{
  "rotation_deg": 10,
  "layers": 14,
  "mixing": "mixup",
  "label_smoothing": 0.2,
  "epochs": 3.3,
  "adamw_weight_decay_other_params": 0.05
}
Rows from block 9, named by matrix and row number. Rows with one number belong to one neuron. Each number is 128 + 24 x the weight over its row's rms, rounded and kept within 0 to 255. All counts start at 0. After the name is the row's rms in percent of the matrix's.
# u: gMLP up (value half) (model.blocks.9.mixer.u.weight, 512x256), inputs 0-255
# v: gMLP up (gate half) (model.blocks.9.mixer.v.weight, 512x256), inputs 0-255
# out: gMLP down (model.blocks.9.mixer.out.weight, 256x512, transposed), outputs 0-255
u.446 102 [156 133 133  93 146 179  94 159 147 142 144 144 114 119 153 179  95 124  94 151  90 142 133 118 144 142 126 180 160 103 151 109 143 107 109 102 166 113  83  77 130 127 126 158 136 156  94 137 137 105 104 145  92 107 148 131 103 115 107 139 147  74 116 155  75 124 106 109 112 115 111 178 138 126 128 150 120 143 138 154 102 107 125 136 139 146  97 141  84 104 131 126 100 152 147 111 160 142 169 157 106 109 105 131 115 139 156 163 162 117 109 108 125 117 148  87 143 132 145 113 109  88 108 102 130 119 129 112 124 166 186 102  97 133 160 141 166 127 124 120 122 145 150 147 104 137  97 151 103 124 165  88  70 152 131 119 120 102  97 124  95 150 145 109 131 151 112 136 137  95 144 135 112 130  69 120 107 107 128 177 138 129 163 144 149 131 101 171 137 119 144 138 120 113 150 130 134 109 100  85 135 108 121 120 139 157  96  89 164 141 141 127 157  92 107 163 114 143 115  95 133 128 127 140 158 117 120 151 163  87 122 146 143 143 137 111  98 134 100 139 149 140 116 163 148 121 101  97 114 107 193 173 102 129 136 159]
v.446 100 [ 85 120 118  74 150 131  59 127 143 138 135  96 127 152 124 151 126  97 158 173  96 157 119 110 135 150 174 158 157 141 121 129 142 107 127 134 154 149 139 137 161 126 175 172  97 140 129  92 147 158 142 135 143 113 120 158 116 168 169 131 141 136 133 134 132 133  75 136 158 172 125 107 126 117 143 108  83 173 151 129 159 156 131 131 130 114 115 142 152 122 147 151 144 151 117 108  70 109 147 147 163 154 124 156 113 129 136 117 118 124 131 139 139 110 171 163 111 149 108 137 150 154 104 144 164 122 105 101 133  99 151 125 117 130 113 118 176 123 179 126 107 132  82  74 114  94 115 112 109 144  92  81 153 129 162  96 138 113 141 171 122 131 104 114 105 128  92 152 132 110 165 107 123 155 112  95 146 143 143 150 124 117 140 138 130 143 148 149 161 119 156  91  88  83  94 111 159 110 151 122  99 116 102 193 152 143 120 137 159 120 111 121  98 143 153 140 128 130 100 104 139 123 131 156 100 116 129 114 142  92 147 117 175 143 115  75 109 102  76 115 125 132 122 150  81 113 141 135 152 119  98 111 130 137 134 143]
out.446 106 [126 143 117 123 123  67 138 125  75 167 112 116  91 127  93 115 123 138 122 174 117 143 125 149 104 139 156 111 136 128  96 135 136  91 157 143 110 135 119 155 153 125  79 150 146 106 116 118 116 170 116 103 137 136 149 131 117 107 148 122 122 114  46 145 127 134 127 119 170 156 162  91 124 167 122 113 134 105 168 144 120 124 157 116 114 119 153 134 120 136 144  53 124 127 115 149 122 131  86 173 186 116 138 184 118 102 140 159 105 157 162 159 118 117 144 154 177 143 137 142 127 132  90 109 112  78 108 144 131 142 107 103 124 173 122  86 104 117 152 127 130 127 135 149 125 134 132 129 130  78 126 174 115 115 150 150 103 135 111 115 135 112  99 135 173 143 111  82 149  89 150  82 157 135 109 157 115 120 123 141  93 114 118  92 107 190 137 134 123  77 135 103 148 117 150 149 133  95 124 156  93 159 176 122 114 132 132 143 154 136 102 114 138 133 124 148 122 124 140 122 127 155 125 142 140 117 106 120 137 128 185 109 132 128 157 103 151 126 140 161 128 125 106 131 180  93 139 148 121 140  71 112 125 108 143 105]
u.447 125 [171 135 141  94 125 142 130 132 165 102 120 137 101 161 172 137  93 157  91 138 140 131 119 133 140 127 158 175 126 144 153 136 190 141 110 114 146 149  77 122 155  91  95 144 162 141 120 128 129  78  98 114 122 136 146  66 135 149 116 130 139 137 137 157 138  99 104  89 166 118 122  87  98 159 132 106 105  83 108 143 128  92 141 140 124 169 109 113 149 153 101 145 167 118 126 112 141 110 126 159 154 195  98 144 160 138 134 128 141 115  99 118 113 148 112 107  99 127 142 170 123 142 152  91 143 118  91 159 144 111 109 130 137 108 104  81 163  98 136 156 111  70 116  76 127 124 116 153 136 152 106 172 157 110 101 111 112 116 109  97 153 131  85 157 149 142  80 144 135 136 126 138 131 139 116 148 130 126 149 122 154  93 116 113 105 148  89 115 121  77 104 158 118 155 159 130 110 153  86 103 126 150 152 129 150 136  93 133 123 136 150 138  97 138 131 133 128 133 134  94 115 117 142 146 128 123 127 133 120 139 174  94 129 147 109 155 123 159 139 124 171 139 109 117  91 154 113  88 188 142 111 152 133 120 133 166]
v.447 132 [125 123 113 154 158 140 121 140 141 126  96 116 115 131 136  99 143 132 101 170 118 138  83 158 149 135 101 118  93 122 105  95 138  99  86 118 123 108 147 163 105 123 124 176 115 113 109 116 101 120 140 141 102 154 163  92 100 147 101 122 159 157 171  85 151 110 157 107 131 143 179 160 131 134 114 123 170 146 184 118 106 100  72 143 126 168 148 138  91 120 124 121 125 127 110 138 147 136 150 166 147  89 151 151 122 117  88 126 116 125 125 123 113 104 125  80 129 111 110 155 105  97 145 113 133 119 134 124 120 134 159 161 152 167 162 109  91 123 134 128  80 114 126 103 132 154  91 116 102 100 140 125 162 118 120 116 139 115 142  88 114 154 123 151 133 148 150 133 129 109 122 159 122 163 128 124 115 143 111 132 156 153 145 133 126 123 143 178 129 144 150 127 145 129 163 124 130 129 117 144 201 186 113 120 187  94 115 114 130  96  95 147 107 108 126 143 114 168 144 174 148 112 111 121 102 126  81  90  76 127 103 131 139  80  76 119 114  95 135 111 146  99 194 144 143 105 143 140 170 136  98 135 142 125 136 110]
out.447 128 [175 113 133 118 179 105 103 123 128 130 121 103 123 136 122 125 161 161 116 134 137 157 126  92 138  98 134 136  83 126  87  90 146 151 115 156 125 129 112  81 128 116 122 162  94 111 126 115 101 168 104 149  63 117 100 118 127 132 144 150 136 151 130 103 153 122 124 143 107 132 141 151 123 129 127 107 167 165 151 121 109 138 127 104 154 150 144 168  98 118 155 133  87 204 171 146  83 131  96 135 121  92 134 135 151 138 141 147 104 123 115 138 107 127 114  91 125 102 168 145 148 103 134 115 111  82 147 141  91  94 148 114 138 151 131 130 113 153 117 158 110 126  98 136 150 142  96 111 138 109 142 111 135 136 108 136 161  77 169 105  58 135 154 130 124 156 155 138 147 185 110 114 118 167 134 117 147 160  76 132 121 186 101  85 133 104 164 139 105 140 124 132 134 114 168 115 144 141 102 154 158 121  91  94 180 111 126 123 134 121 119 124 132 138 131 135 196 116 106 141 137 105 105 115 140 133  85 137  96 148 140 132 160 139 102 154  94 121 122 121 132 107 152 140 158 133 122 122 104 142 115  97 176 136  99 134]
u.448 115 [128 150 110  86  63 114 132  91 143 116 140  96 149 147 110 128 120 127 114 118 143 133 105 173 107 138 151 118 132 110 146 121 116 126  93 151 140  99 130 151 113 145 161 118 140  95 121 123 110 145 124 120 103 148 137 127 146 185  94 126 134  96 153 158 184 152 119 106 123 115 124 124 137 145 143 134 118 151 127 121 144 122 132 146 148 104 170 143 172  99 164 125 145 133 117  76 172 136  90 137 141 133 133 148  93  96  96 142 151 127 167 113 129 121  88 163  82 152  68 154 147 119 127 118 154 160 119 136 134 101 136 119 136  57 104 141 129 155 164 140 140  95 103 148 121 123  64 144 134 131  99  71 135 113 152 183 136 141 129  92 132 139 165 141  97 145 155 119  97 140 127 119 110 170 124 158 122 124 132 130 101 114 136 140  90 152 132 134 132 183 126  92 126 123 125 103  97 130 170 116 128 169 106 131 103 145 115 100 116 150  98 146 111 125 116 173 166 107 130 122 107  83 173 116 138 146 123 125 128 172 135 135  90  90 119 121 115 101 131 152 155 169 159 116 150 130  73 137 132 102 122 152 173 130 141 109]
v.448 116 [155 168 128 115 143 154 108 112 156 135 158 104 128 124 107 153 137 126 127 116  96 151 124 124 144 124 106 105 142 115 141 126 167 130 136 135 124  77  88 105 117  75 106 163 125 115 177 112 102 115 129 135 106 148 112 103 117 145 113 139 116 103 129 182 141 142 110 130 144  64 103 127  65 129  87 126 120  95 144 141 103 151 150 146 127 108 140 144 130 152 147 112 146 114 133 143 111 155 129 166 124 151 118  91 109 118 116 137 159 164 134  98 114 143 155 116 122 118  88  80  95 145 142 133 103 131 123 158 134 120  79  97 155 145 153 108 117 117  96 153 116 130 149  69 143 131 163 137 107 172 117 142 117  96 130 121 156 127 147 142 118 122 139 110 113 137  98 135  98 138 151 130  90 116 176 122 163 137 157 126 168  96 153 181 102 157 139 157 196 134  78 104 111 156 149 131 100 169 103 162 135 169 144 147  84 126 177 140 148 105 132 143  89 126 134 138 136 140 118 129 108 125 163 133 159 158 108 164 103 149 141 156 110 117 100  68 152 109 104 104 141 111 138 113 134 156 144 143 128 151 147 146  72 121 134 145]
out.448 099 [139 129 182 149 125 155  98 147 133 152 114  91 138  98 159 114 162 146 115 119 151  93 121 126 121 107 137 140 147 123 126 142 169 184 125 147 123 118 115 135 128 118 131 107 109  98 150 116 145 110 125 129  92 154 109 132 147 145  82 108 131 150 130 116 105 114 131 135  87 130 107 148  93 116 148 106 164 107 168 141 146 148 141 128 132 152 131 178 128 160 133 159 177 180 108 165 149 132 124  90 101 163 106  81 114 115 101  92 160 135 131 134 137 143 113 109  86  98  92 117 118 146 131 118 118 117 153 125 175 154  92  74 122 107 131 108 140 127 116 124  97 131 152 142  98  82 152 122 109 179 147 120 153 129 117 117 151 121  88 108 117 154 129 129 121 149 124 133  89 146 120 136 133 102 152 113 144 108 172  99  94  96 119 103 137 119 150 112 130 137 154 130 154 168 140 169 132 103 165 123  86 115 173 102 124 163  95 116 183 102  87 123 144 141 117 128 113 177  85 108 136 141 119 165 181 141 107 102  63 144 159 124 126 123 115 159 148 140  89 135 122 149  90  65 122 147 118 140 131 111 142 136 126 126 152 138]
u.449 123 [146 112  63 128 179 112  77 152 105 143 118 139 111  92 121 118 149 108 126 103 124 106 155 167 127 150 213 127 124 143 139 154 116 131 114 125 162 127 121 146 122 128 138 115 117 131 123 161 124 158 125 130 159 136 111 117 124 130 154 156 101 112 158  93 125 107 107  88 156 158 147 117 100 103 112 122 152 122 145 152 150 131 113 140 116 148 115 143  83 118  90 141 135 132 135 118 152 137 172 145 122 112 136  98 136  94 127 156 136 155 142 130 123 115 120 145 119 155 150 222 177  98 134 136 115 139 131 141 133 114 138  82 160 109 109 142 127 119 146  93 163 150  98 122 113 109 118 134 176 144 168 169 135 158  96  98 150 194 138 103 143 110 136 148 111 119 133 151 134 125 130 101 137 128 150  97 134 127 146 108 116 112 120  69 169 139 145 151  96 127 127 144 102  60 108 110  99 106 125 122 130 118 142 121 125 139 169 126  94 107 113 173 139 124 170 104 116 126 135 127 135 118 110 126 148 136  95 157 110  94  86 107 114 142 141 144 149 101 157 153 146 139 125 115 133 151 146  99 113  33 148 129 134 120 150 112]
v.449 132 [122 136 117 148 133 163 157 140 124  98 157 124 177 138 187 137 136 116 111 127 100 177 102 151 151 121  89  83 151 132 128 134 134 123 107 126 104 148 121 120 134  87 130 128 147 174 158 164 111 121 128 139 116 113 127 114 107 173 149 152 129 117  95 129 108  99  98  92 167  96 160 125 128 138 125 149  92 124 130 118 137 111 149 131 136 120 133 132 123 129 161 135 132 144 105 133 156 167 154 115 128 120 165 126  89 105 159 133 101 109 111 111 120 156 100 136 122 105 140 110  78 154 156 135  93 111 126 110  85 147 103 111 158 151 150 111 104 118 108 120 133 126 134  73 103 133 146 141  90 148 133 102 133 147 105 145 128 162 142 133  86 148 132  89 157 130 154 118 135 146  75 143 103 130 153 126 143 127 127 119 157  79 108 160 126 164 156 152 111 112  58 128 128 128 184 137 143 147 129 144  90 135 113 166 122 111 132 187 180  81 105 119 107  95  96 162 162 175 141 118  92 111 113  92 167 142 134 149 150 113 168 149 121  86  76 145 136 114 159 140 162 105 104 118 147 130 157 121 104 154 152 131  99 143 131 135]
out.449 121 [111 136 144  87 131 130 133 119 148 102 162 142 108 125  97 128 137 122  89 144 172 127 127 150 146 122 175 141 166 103 125 103 124 128 159 110 118 112 144 143 117 119 148 117  99 122 121 151 115 131  90 102 148 125 131 121 123 105 138  84 155  81 132 190 138 114 111 124  70 157 120 105 127 129 115 152 107 153 157 147 136 120 103 168 159 146 142 137  84  95 144 134  76 137 129 132  96 105 144 103 162 169 153  83 159  95 130 119 108 131 143 107 181  83 135 136  92 138 129 115 167 135 107  74  73 125 111 158 141 179 139  90 134 144 130 122 128 124 101  96 139 144 149 131 180 132 100 117 134 160 155 124 165 129 183 168  92 125 124 142 151  78 126 112 106  91 111 131 145 108 144 181  99 132 124 146 148  91 135 117 100  95 152 140 117 100 182  86 146 158 145 149 135 144 150 138 134 110 145 153 117 101 123 105 143 108  91 139  99 105 147 136 115 110 121 139  99 130 147 137 164 117 167 131 118 131 169 155  87 151 129 121 153 119 127 119 136  83 105 126 145 121 143 134  94 163 114 116 147 136 121 150 109 165 121 104]
u.450 047 [121 143 114  91 174 132 129 135 145 157 150 121 198 140 152 117 104 138 115  93 136 134 156 120 103  89 121 137 139  97 122  98 134 112  98 136 130  84 108 130 121 136 136 108 100 179 149 100 168 140 120 160 126 118 127 151  95 103 109 142  79 129  90 175 161 117 112 149  94 129 123 102 118 128 107 165  79 138  92 162 147 146 137 154 123 124 116 137 104 111 112 102 126 133  95 117 110 147 143 133 103 115 112 165 155 134 123 129 158 118 116 149  87 134 151 128  93  89  81 117 106 137 122 150 133 150 104 166 112 138 164 134 155 135 105 144 117 120 108 160 118 194 162 129 128 166 127 145 125 118 125 115 119  94 146 116 120 166 148 151 101 148 130 118 120 138 109 112 105 114 114 110 133  61 178 159 117 155 125 128 141 113 113 124 129 127 133  89 120 133 125 153 169 110 131 128 132 106 131  79 142 129  95 123 110 114 164 137 114 137 160 149  99  98 142 114 146 109 167 156 191 124 144 112 129 134 125 140  95 140 126 132 145 192 141 128 132 123 147 100 163 125  89 114 137 134  52 134 102  93  98  93 177 153 157  95]
v.450 033 [116  74 157 153 130 116 162 102  98 150 126  87 135 133 133 116 148 142 155 159  98 133 145 113 131 139  92 147 156 122 144 169 136  95  84 158 126 114 134 149 118 143  90 101 109 161 119 137 141 145 152 125 149 118 121  95 116  80 151 149 123 148 121 174 109 104 143 114 123 121 110 126 119  83 147 147 155 194 180 122 117 187 151 102 107 117 111  89  82 126 145 150 106 156 133 142 130 152 129 117 105  71 175 143 109  89  78  99 175 137 128 117 109 143 108 146 151 139 141 167 138 140 106 100 107 125 136 101 123 135 117 162 162 104 120 130 147 136 120 125 102 123 156 109 102 157 110  54 115 105 138 118 156 129 120 118  92 109 117 176 138 130 144 118 131 129 135 145  84  82 106 118 146  92 162 150 114 151 148 141 105 141 126 117 167 132 155 181  98  86 156 115 105 142 148 138 123 158 154 132 105 116 135 144 161 108 122 126 176 141 163 131 158 160 147 142 116 105 136 132 150 135 118 109 114 158 143 129 132 127 119 103 158 110 142 141 115 179  98  94 123 136 159 104 152 149 132 123 121 172  97 101 137 124 145 126]
out.450 049 [138 117 124 139 123 143 150 136 123 131 104 100 136 154 145 132 132  99  92 178 107  79 117  97  85 111 112 165 127 136 166  98 145 104 155 122 128 120 104 135 111 131 120 124 157  95 133  76 165 144 135 164 145  91 173 123 103 183 149  61 143 108 151 132 141 106 125 128 152 141  98 162 145 105 118 155 155 152 180 169  95 119 120 135 121 143 131 105 141 118 127  89  79 105 149 137 154 110  89 140 124 105 155 169  83 150 128 137 121 195 145 130  98 101  88  93 181 160 156 150 134 123 158 115  97 101 116 149 161 109 140 139 130 124 134 138 138 123 131 147 135 187 154 164 131 110 127 121 112 108  99 119 157 125 135  92 101 134 101 111  95  95 118 113  93 135 153 120 153 137 148 141 143 155 144  98 140 111 111 100 105 133 145 116 116 124 131 141 123 112 113 169 182 128 154 120 125 113 142 142  91 117 159 131 100 128 154 116 139 103 106 116 102 128 159 135 137 109 155 125 130 111 159  90 140 165 166 143 146 143 163 113 106 100 117 134  67 112 150 125 101 130 109 151  91 105 145 114 140  95 147 143 117 148  84 145]
u.451 095 [132 130 158 113 109 116 138 148  87 102 125 129 155 118  88 136 101  91 115 151 133  84  85 141 110 123 181 139 166 152 136 155 115 129 114 134 154 132 113  97 126 151 114  97 127 134 147 149 146 166 131 186 155 123 166 123  86 181 106 163 128 143 154 138 131  85 128 113 128 146 143 104  97 141 155 160 115 132 142 132 123  63 146  73 102  92  85 128 105 137  93 133 166 132  73 144 137  92 126 120  96 145 102 144 161 141 108 152 111 140 160 133 115 109 140 135 119 185 154 154 127 153 145 112 114 148 117  79  84  73 107 140  83 150 138 148 157 145 115 134 145 132 128 137 134 147 166 147 104 157 156 115 149 116 129 156 105 115 136 123 158 127  99 128  62 121 118 140 165  98 121 130 106 112 125 135 144 149 138 116 112 128 117 135 158 130 145 158 143 174 115 159 137 117 136 137 154 108 138 146 104  98 150  96 163 106 144 100 149 108 115 124 127 184  91 128 110  85 190 135 129 134  79 126 123 130 111 125 100 112 138 119 149 159 135 154 117 108 123 117  94 111 122 126 134  85 112 123 172 136 121 142 148 141 125 156]
v.451 092 [128  97 153  96 150 112 109 125 121 158 153  93 151  78  82 113 108 171 106 137 102 129 119 122 121  81 149 107 140 134 132 120 117 121 147 125  99 137 144 121 153 171 148 164 141 123 152 137 148 136 138 134 101 169 104 191 112 117 134 146 171 163 129 125 110 117 138 120 133 158 181 142 144 109 107 115 123 135 118 125 143 134 127 144 134 128 117 124  75 103 150 137 113 112 149  76 112 106 107  93  91 119 140 104 128 139 133 144 125 122 166  90 154 159 164 129 145 179 126 165 133 179 124 132 104 159 110 129 138 159 103  99 151 142 152 150 177  97 145  86 115 147 121  93 124 146 133  95 110 137  84 171 123 139 125 101 138 107 141 161 114 130  89 157 124  93 154  91 117 149 158 107 126 149 106 127 135 166 120  97 146 145 121 143  99 116 142 138 148  84 105 149 104  88  72 143 135 147 128  96  99 193 146  95 146 118 111 144 117 121 150 129 122 101 136 126 113 102  99 128 110 147 144 107 132 167 150 111 101 170 146 101 133 142 112  76 116 115 126 151 105 147 150 139 114 125 112 154 162 171 108  95 146 183 122 151]
out.451 093 [120 123 114 116 106 122 144 128 154 138 152  97 129 105 137  83 161 135 134 108 124 152 102 130 139 118 128 120 142 106  95 142 145 127 123 159 127 109  80 163  61  86 110 118 128 179 165 108 119 172 156 120 127 104 123  80 137 158 183 118 125 172 116 145 146 140 119 114 122 145  74 126  99 151 111 119 131 138 127 115 125 148 142 135 135 139 118 129 126 116 107 142 142 121 150 104 134  83 136 126 131 146 136 151 107 128  89 142  79 115 105 136 154  96  93 164 140 147 153 138 125 127 147 103 124 153 130 136 100 171 127 125 126 127 108 126 146 107 137 105  91 127 168 144 133 123 124 118 105 150 119 114 128 154  67 137  97 120 122 114 121  95 134  99 150 199  98 142 133 169 125 129 178 108  89 119 148 168 155 135 135 156 127 109 133 134 119 111 106 134 134 126  96 118 121 135  78 131 154 120 154  51 107 158 129 148 162 105  84 170 156 151 124 116  84 107 138 140 120 131 117 135 128 137 127 135 142 126 150 147  92 123 120 175 145 160  92  66 111 114 130 170 153 138 150 102 174 172 165 138 139  91  96 163 150 159]
u.452 043 [117 134 165 151 137 171 108 134 166 117 150 130  95 136 175 140 152 198 140 149 117 125 104 111 139 171  94 145 159 136 138 128 137 109 136 131 131 140 125  98  96 150 100  79 125 102 120 148 139 135 119 151 141  97 114 120 137 105 101 135 132 141  91  96 126 138 124 121 117 142 123 139 109 143 103 110 120 120 151 144 124 136 157 144 166 143 158 131 105 122 121 134 132 162  90 123 110 100 140  88 152 135 127 132 133 118 147  99 130 116 157  92 151 108 136 141 162 124 106 119 142 134 114  99 115 126  93 123 139 109 144  81 129 118 110 129 118 162  83 111 102 123 107 136 125 124  81  86  78 122 123 149 166 113 120 154 163  87 161 160 157 153 112 170 115 135 115 127 154 145  82 149 153 145  87 136 109 138 108  99  89 107 143 112 130 151 123 117 134 163 153 101 116 106 118 136 157 138 147 102 106 118 118 115 137 148 141  86  81 153 130 131  73 181 156 133 107 121 175 227 143 103  91 138 174 122 117 134 111  98 151 160 154 116 111  81 125 151 141 174  87 173 143 142  99 103 150 109 150 140 134 128 146 102 130 123]
v.452 031 [107 129 139 118 170 118 201 129 154 128 120 118 138 144 141 147 145 101 143 131 107  91 114 105 124 134 131 129 105 109 143 136 129 103 126 136  86 164 145 157 140 159 128 151  96 142 135 118 123 146 139 147 119 151 163  81 143 150 153 149 107 123  96 136 131 113 137 115 126 136 141  98 156 116 130  72 121 141 144 139 136 159 118 124  92 120 172 118 115 115 114 152  99 126 103 145 106 120 117 141 134 128 137 165 124 106  83 133 118 114  86 135  94 146 165  80 122 158 152 164 107 187 154 147 165 158 132  80 122 136 137 117 135 134 144 107 109 117 152 111 100 108 139 138 144 138 100  95 126 113 118  82 178 130 199 116 113 138 154 114 116  88 130 146 144 154  80  63 102  87 154 146 147 107  93 115 141 173 147 145  98 153  96 134 128 115 148 115 117 107 125  67 148 176 118 114 130 147 141 134 127 121 144 146 119 149 114 101  87 148 154 120  95 138 175 168 102 123 138  71 116 120  96 126  91 123 165  68 152 158 132 121 135 107 119 128 132 119 116 156 132 142 129 132 130 157 165 142 112 174 102  95 148 123 142 140]
out.452 038 [157 126 109 149 100 145 133  95 110 111 112 112 148 149 129 110  96 122 152 100 156 146 145 162 104 155 124 173 115  79  99 162 135  79 159 105 143 122 137 157 138 111 100 118 122 176  88 100  84 120 169 135 115 128 143 112 156 149 158  94 136 127 141 116 146 148 111 115 155 158 131 163 114 143 107 129 123 187 113 101 113 133 118  86 118 146 114 119 109 101 134 132 139 133 149 121 107 111 104 121 147 145 126 128 126 121 140 133 146 150 107 152 140 135 148 144 184 123 145 159 167 106 100 119 129  95 118 113 146 137 110 108 126  99 126  87 119 143 140 132 111 113 124 123 127 157  99 146 150 133 155 134  72 114 149 154 105 130 139 116 166 163 112 144 114 120 142 171 130 103 137 144 135 129  98 170 163 139 140 157 101 123 108  89 150 111 165 179 169  97 110 146 108 128 134 114 142 198 118 116 112  98  73 113  73 101 141 128 169 109 109  85  74  76  96 133 117 121 134 116 167 147  90 115 125  88 154 161 108 155 131 145 143 128 141 148 133  95 115 124 154  85  89 132 169 129 130 169 104 148 125 128 135  99 140 157]
u.453 127 [101 174 146 142 124 177 156 120  97 123 130  61 170 140 114 130 147 108 127 116 107 144 116 134 115 131 128 119 120 135 152 118  51 129 124 122 131 130 134 138 136 102 172 145  81 123 143 155 121 135 127 139  98 121  82 152 154 157  88 127 135 116 140 127  95 135  95 114 121 116 157 122 139 142 123 140  73 142 127 124 101 128 134 151 153 100 131 133 112 146 121 115 115 156 135 148 112 106  91 113 137 174 136 150 130 154 158 111 113 139  89 164 112 148  94 154 135 121 169 105 168 148 134 172 131 139 154 131 154 120 128 135 126 109 147 122 134  98 136 101 126 171  90 142 147 125 122 110  70 110 110 124 148 144 121 102  90 145  88 145 144  75 142  86 134 124 144 153 125 105 145 146 160 122 120 126  84 109 186 151 144 145 112 160 173 127 101 143  83  94  89 151 168 131  84 101 173 136 135 143 135  88 116  99 133 139 171 132 126 148  80 113 168 133 151 132 120 120 101 121 125 103 136 116 111 185 161 142 120 121 126 103 123 116 139  93 114 157 180 133 110 122 127  92 145 125  95 112 129  81 129 111 160 118 111 167]
v.453 123 [163 132 105 114 130 142 156 117 112 121 127 151 158 117 164  88 141 108 148 131 121 155 125 108 130 100 147 137  88 125 120 204 133 178 162 134 129 116 146 126 140 113 164 119 140 129 127 107 163 122 122 144 119  77 106 107 147 139 141 175 154 134 115 124 105 100 108 100 173 104 129 131 154 204  90 134 143  95  90 139 119 151 149 114 132  86 144 196 107 150 134 128 118 123 136 121 124 128 138 101 148  85 146 126 116  77 119 120 114 116 162 122  85 131 132 130 112 111 159 123 103 152 142 166 122 113 151 122 148 129 105 167 117 144 163 158 165 160 133 164 163 104 146 120  94 116 135 128  93 149 126  94 111 105 113 109 132 143 135 124 151 101 165  77 118 120 117 114 125 107 140 141 141 124 165 119 133  78 130  87 169  92 173 172 129 160 114 112 152 136 129 120 131 135 106  86  93 129 113 116  84  79 116 109 147 106 155 108 112 121 107 108 129  84 107 113 128 112 165 103 110  94  93 140  93 106 174 133 155 144 177  95 131 126 103 114 144 120 131 131 115 158 141 107 154 139  94 127 121 123 123 129 146 165 156 114]
out.453 121 [134  98 155 140 137 113 129 123 121 154 112 117  95 141 138 103 121 148 159 160 169 133 132 128 105 110 127 132 119 124  99 105 103  74  89 168 152 127 141 118 117 137  91 107 101 132 144 104 164 126 150  95 133 115 118 106  86 143 155 148 166 141 169 158 156 121 140 138 154 169 141 141  77  99 167 139 136  97 144 109 149 111 149  99 114 148 128 173 141 166 115 158 112 154  91 137 137 161 138 102 137 114 117 134 151 111 164 132 129  91 152 110 172 102 102  79  93 106 115 102 113  90  88 140  82  86 139 144  93 137 127  89 147 116 148 102 110 125 122 106 135 120 125 151 116 103 150 150 173 157 124 125 153  98 157 140 145 117 121 117  89 106 127 139 131 131 115 137  93 134  89 127 139 153 114 157  97 122 146 108 129 132 134  99 104 132 136 160 124 115 150 129 118 142 137 141 128 128 100 146 162 139 165 116 105 170 127 155 128  79 162 123  96 133 161 145 103 143 131 119  95 128 115 148 126 117  47 124 136 140 110 130 158 138  92 198 133 162 100 114  87 172 168  88 142 123 175 167 125 119 120 152 128 147 152 128]
u.454 054 [112 152  99 147 134 123 126 144 140 122 171 120 126 106  96 137 133 122 185 128 152 116 161 143 132  99 141 152 174 136 170 110  98 115 142 167 110 101 138 165 116 107 147 108 120 136 147 122 118 120 190 130  81 137 122  94 129 113 128 110 166 101 167 188 117 118 186 121 105 115 123 112 112 154 179  79 137 106 136  89 129 118 142 151  86 145 128 154 149 129 118 179 130 162 173 129 123 135 124 156 134 103 115 145 123 161 104 106  96 136 124  86 123 122 107  95 112 111 135 128 123 130 132 123 113 138 177 132 118 105  99 143 179 129 155 131 146  94 107 141 137  96 123 128  71  80 149 102  90 146 140 135 143 138 149 106 114 108 105 119 136 124 111 125 169 150 187 126 101 138 148 120 108 126  90 122 132 124 141 147 137 101 159 118 131  83 105 152 106 130 136 143  90 142 129 112 103 152 131  90 122 129  99 120 148 125 100 102 120 123 124 143 137  84 110 148 127  85 135  95 134 126 167 105 127  99 122 131 107 156  85 123 147 123 125 136 100  93 123 184 152 160 143 151  79 100 131 122 194 148 128 148 170 131 115 138]
v.454 043 [ 87 162 162 138 165 111 123 131  85 112 146 113 125 107 145 121 166 123 121 121  69 145 130 107 106 127 147 122 113 129  88 120 143 139  94 141  71 147 154 111  97 113 140 115 109 140 131  97  71 113  86 128 103 130 110 126 129 117 148 144 127 130 123 158 112 114 127 152 118  92 117 176 103 104 121 137 125 132 130 143 103 138 147 126 140 161  91 104 146 184 130  93 134 114 110 169 134 135 159 128 113 131 104 120 164 177  76 118 156 168 160  97 142 143 113 116 134  86 165 116 147 107 114 107 133 122 162 165 130 141 131 116 107 154 120 118 110 120 148 120 132 134  75 104  64 114 131 150 145 139 143 107 136 137 121 104 162 133 100 119 137 114 137 119 177 152  98 164 136 163  99 156 155 124  73  87 123 125 144 105 153  99  99 125 165 137 129 119 142 104 143 197 134 165 134 151  94 171  91 143 154 131  95 135 107 129 122 142 127 133 158 130  86 120 109 125 103 109 122 162 106 119 156 119 147 131 149 157 104 153 138 106  98 167 131 128 111 133 157 121 104 148 116  92 170 149 121 156 181 160 102 147 161 152 122 129]
out.454 045 [102 127 132 109 105 156 157  92 123 119 128 126 118 159 143 153 103 145 124 132 152 143 157 128 137 121  95 168 102 119 114 133 137 131 133 137 101 143  94 133 128 132 118 153 112 173 128 138 161 167  76 125  92 123 166 139 116 118 110 137 148 123  57 139 119 130 117  91 153 118 113 106 124 136 181 154 128 126 115 114 123 156  73  98 141 127 125  97 126 161  89 124 143 168 134 102 118  80 165 151 112 166 144 126 127 113  94 135 146 132 139 142 101 130 129 162 129 121  84 149 142 139 108 151 164 143  90 142 143 116 141 121 158 123 118 111 149  97 114 133 129 144 131 139 167 172  96 111 147  95  98  95 126 142 113 117 145 150 145 161 104 131 181 163 107  86  92 102 128 172  86 157 120 152 134 109 138  79 129 123  97 150 130 167 112 130 154  96 151 117 129 110 138 122  84 146 101  86 126 192 104 167 138 108 113 127 134 147 129 163 153  78 180 142 122  99 152 102 137 110 129 125 156 140 123 155 182  96 131  77 132 121 101 134 120 136 141 143 145 154  88  99 113  92 151 126  87 116  89 121 133 139 153 146 138 138]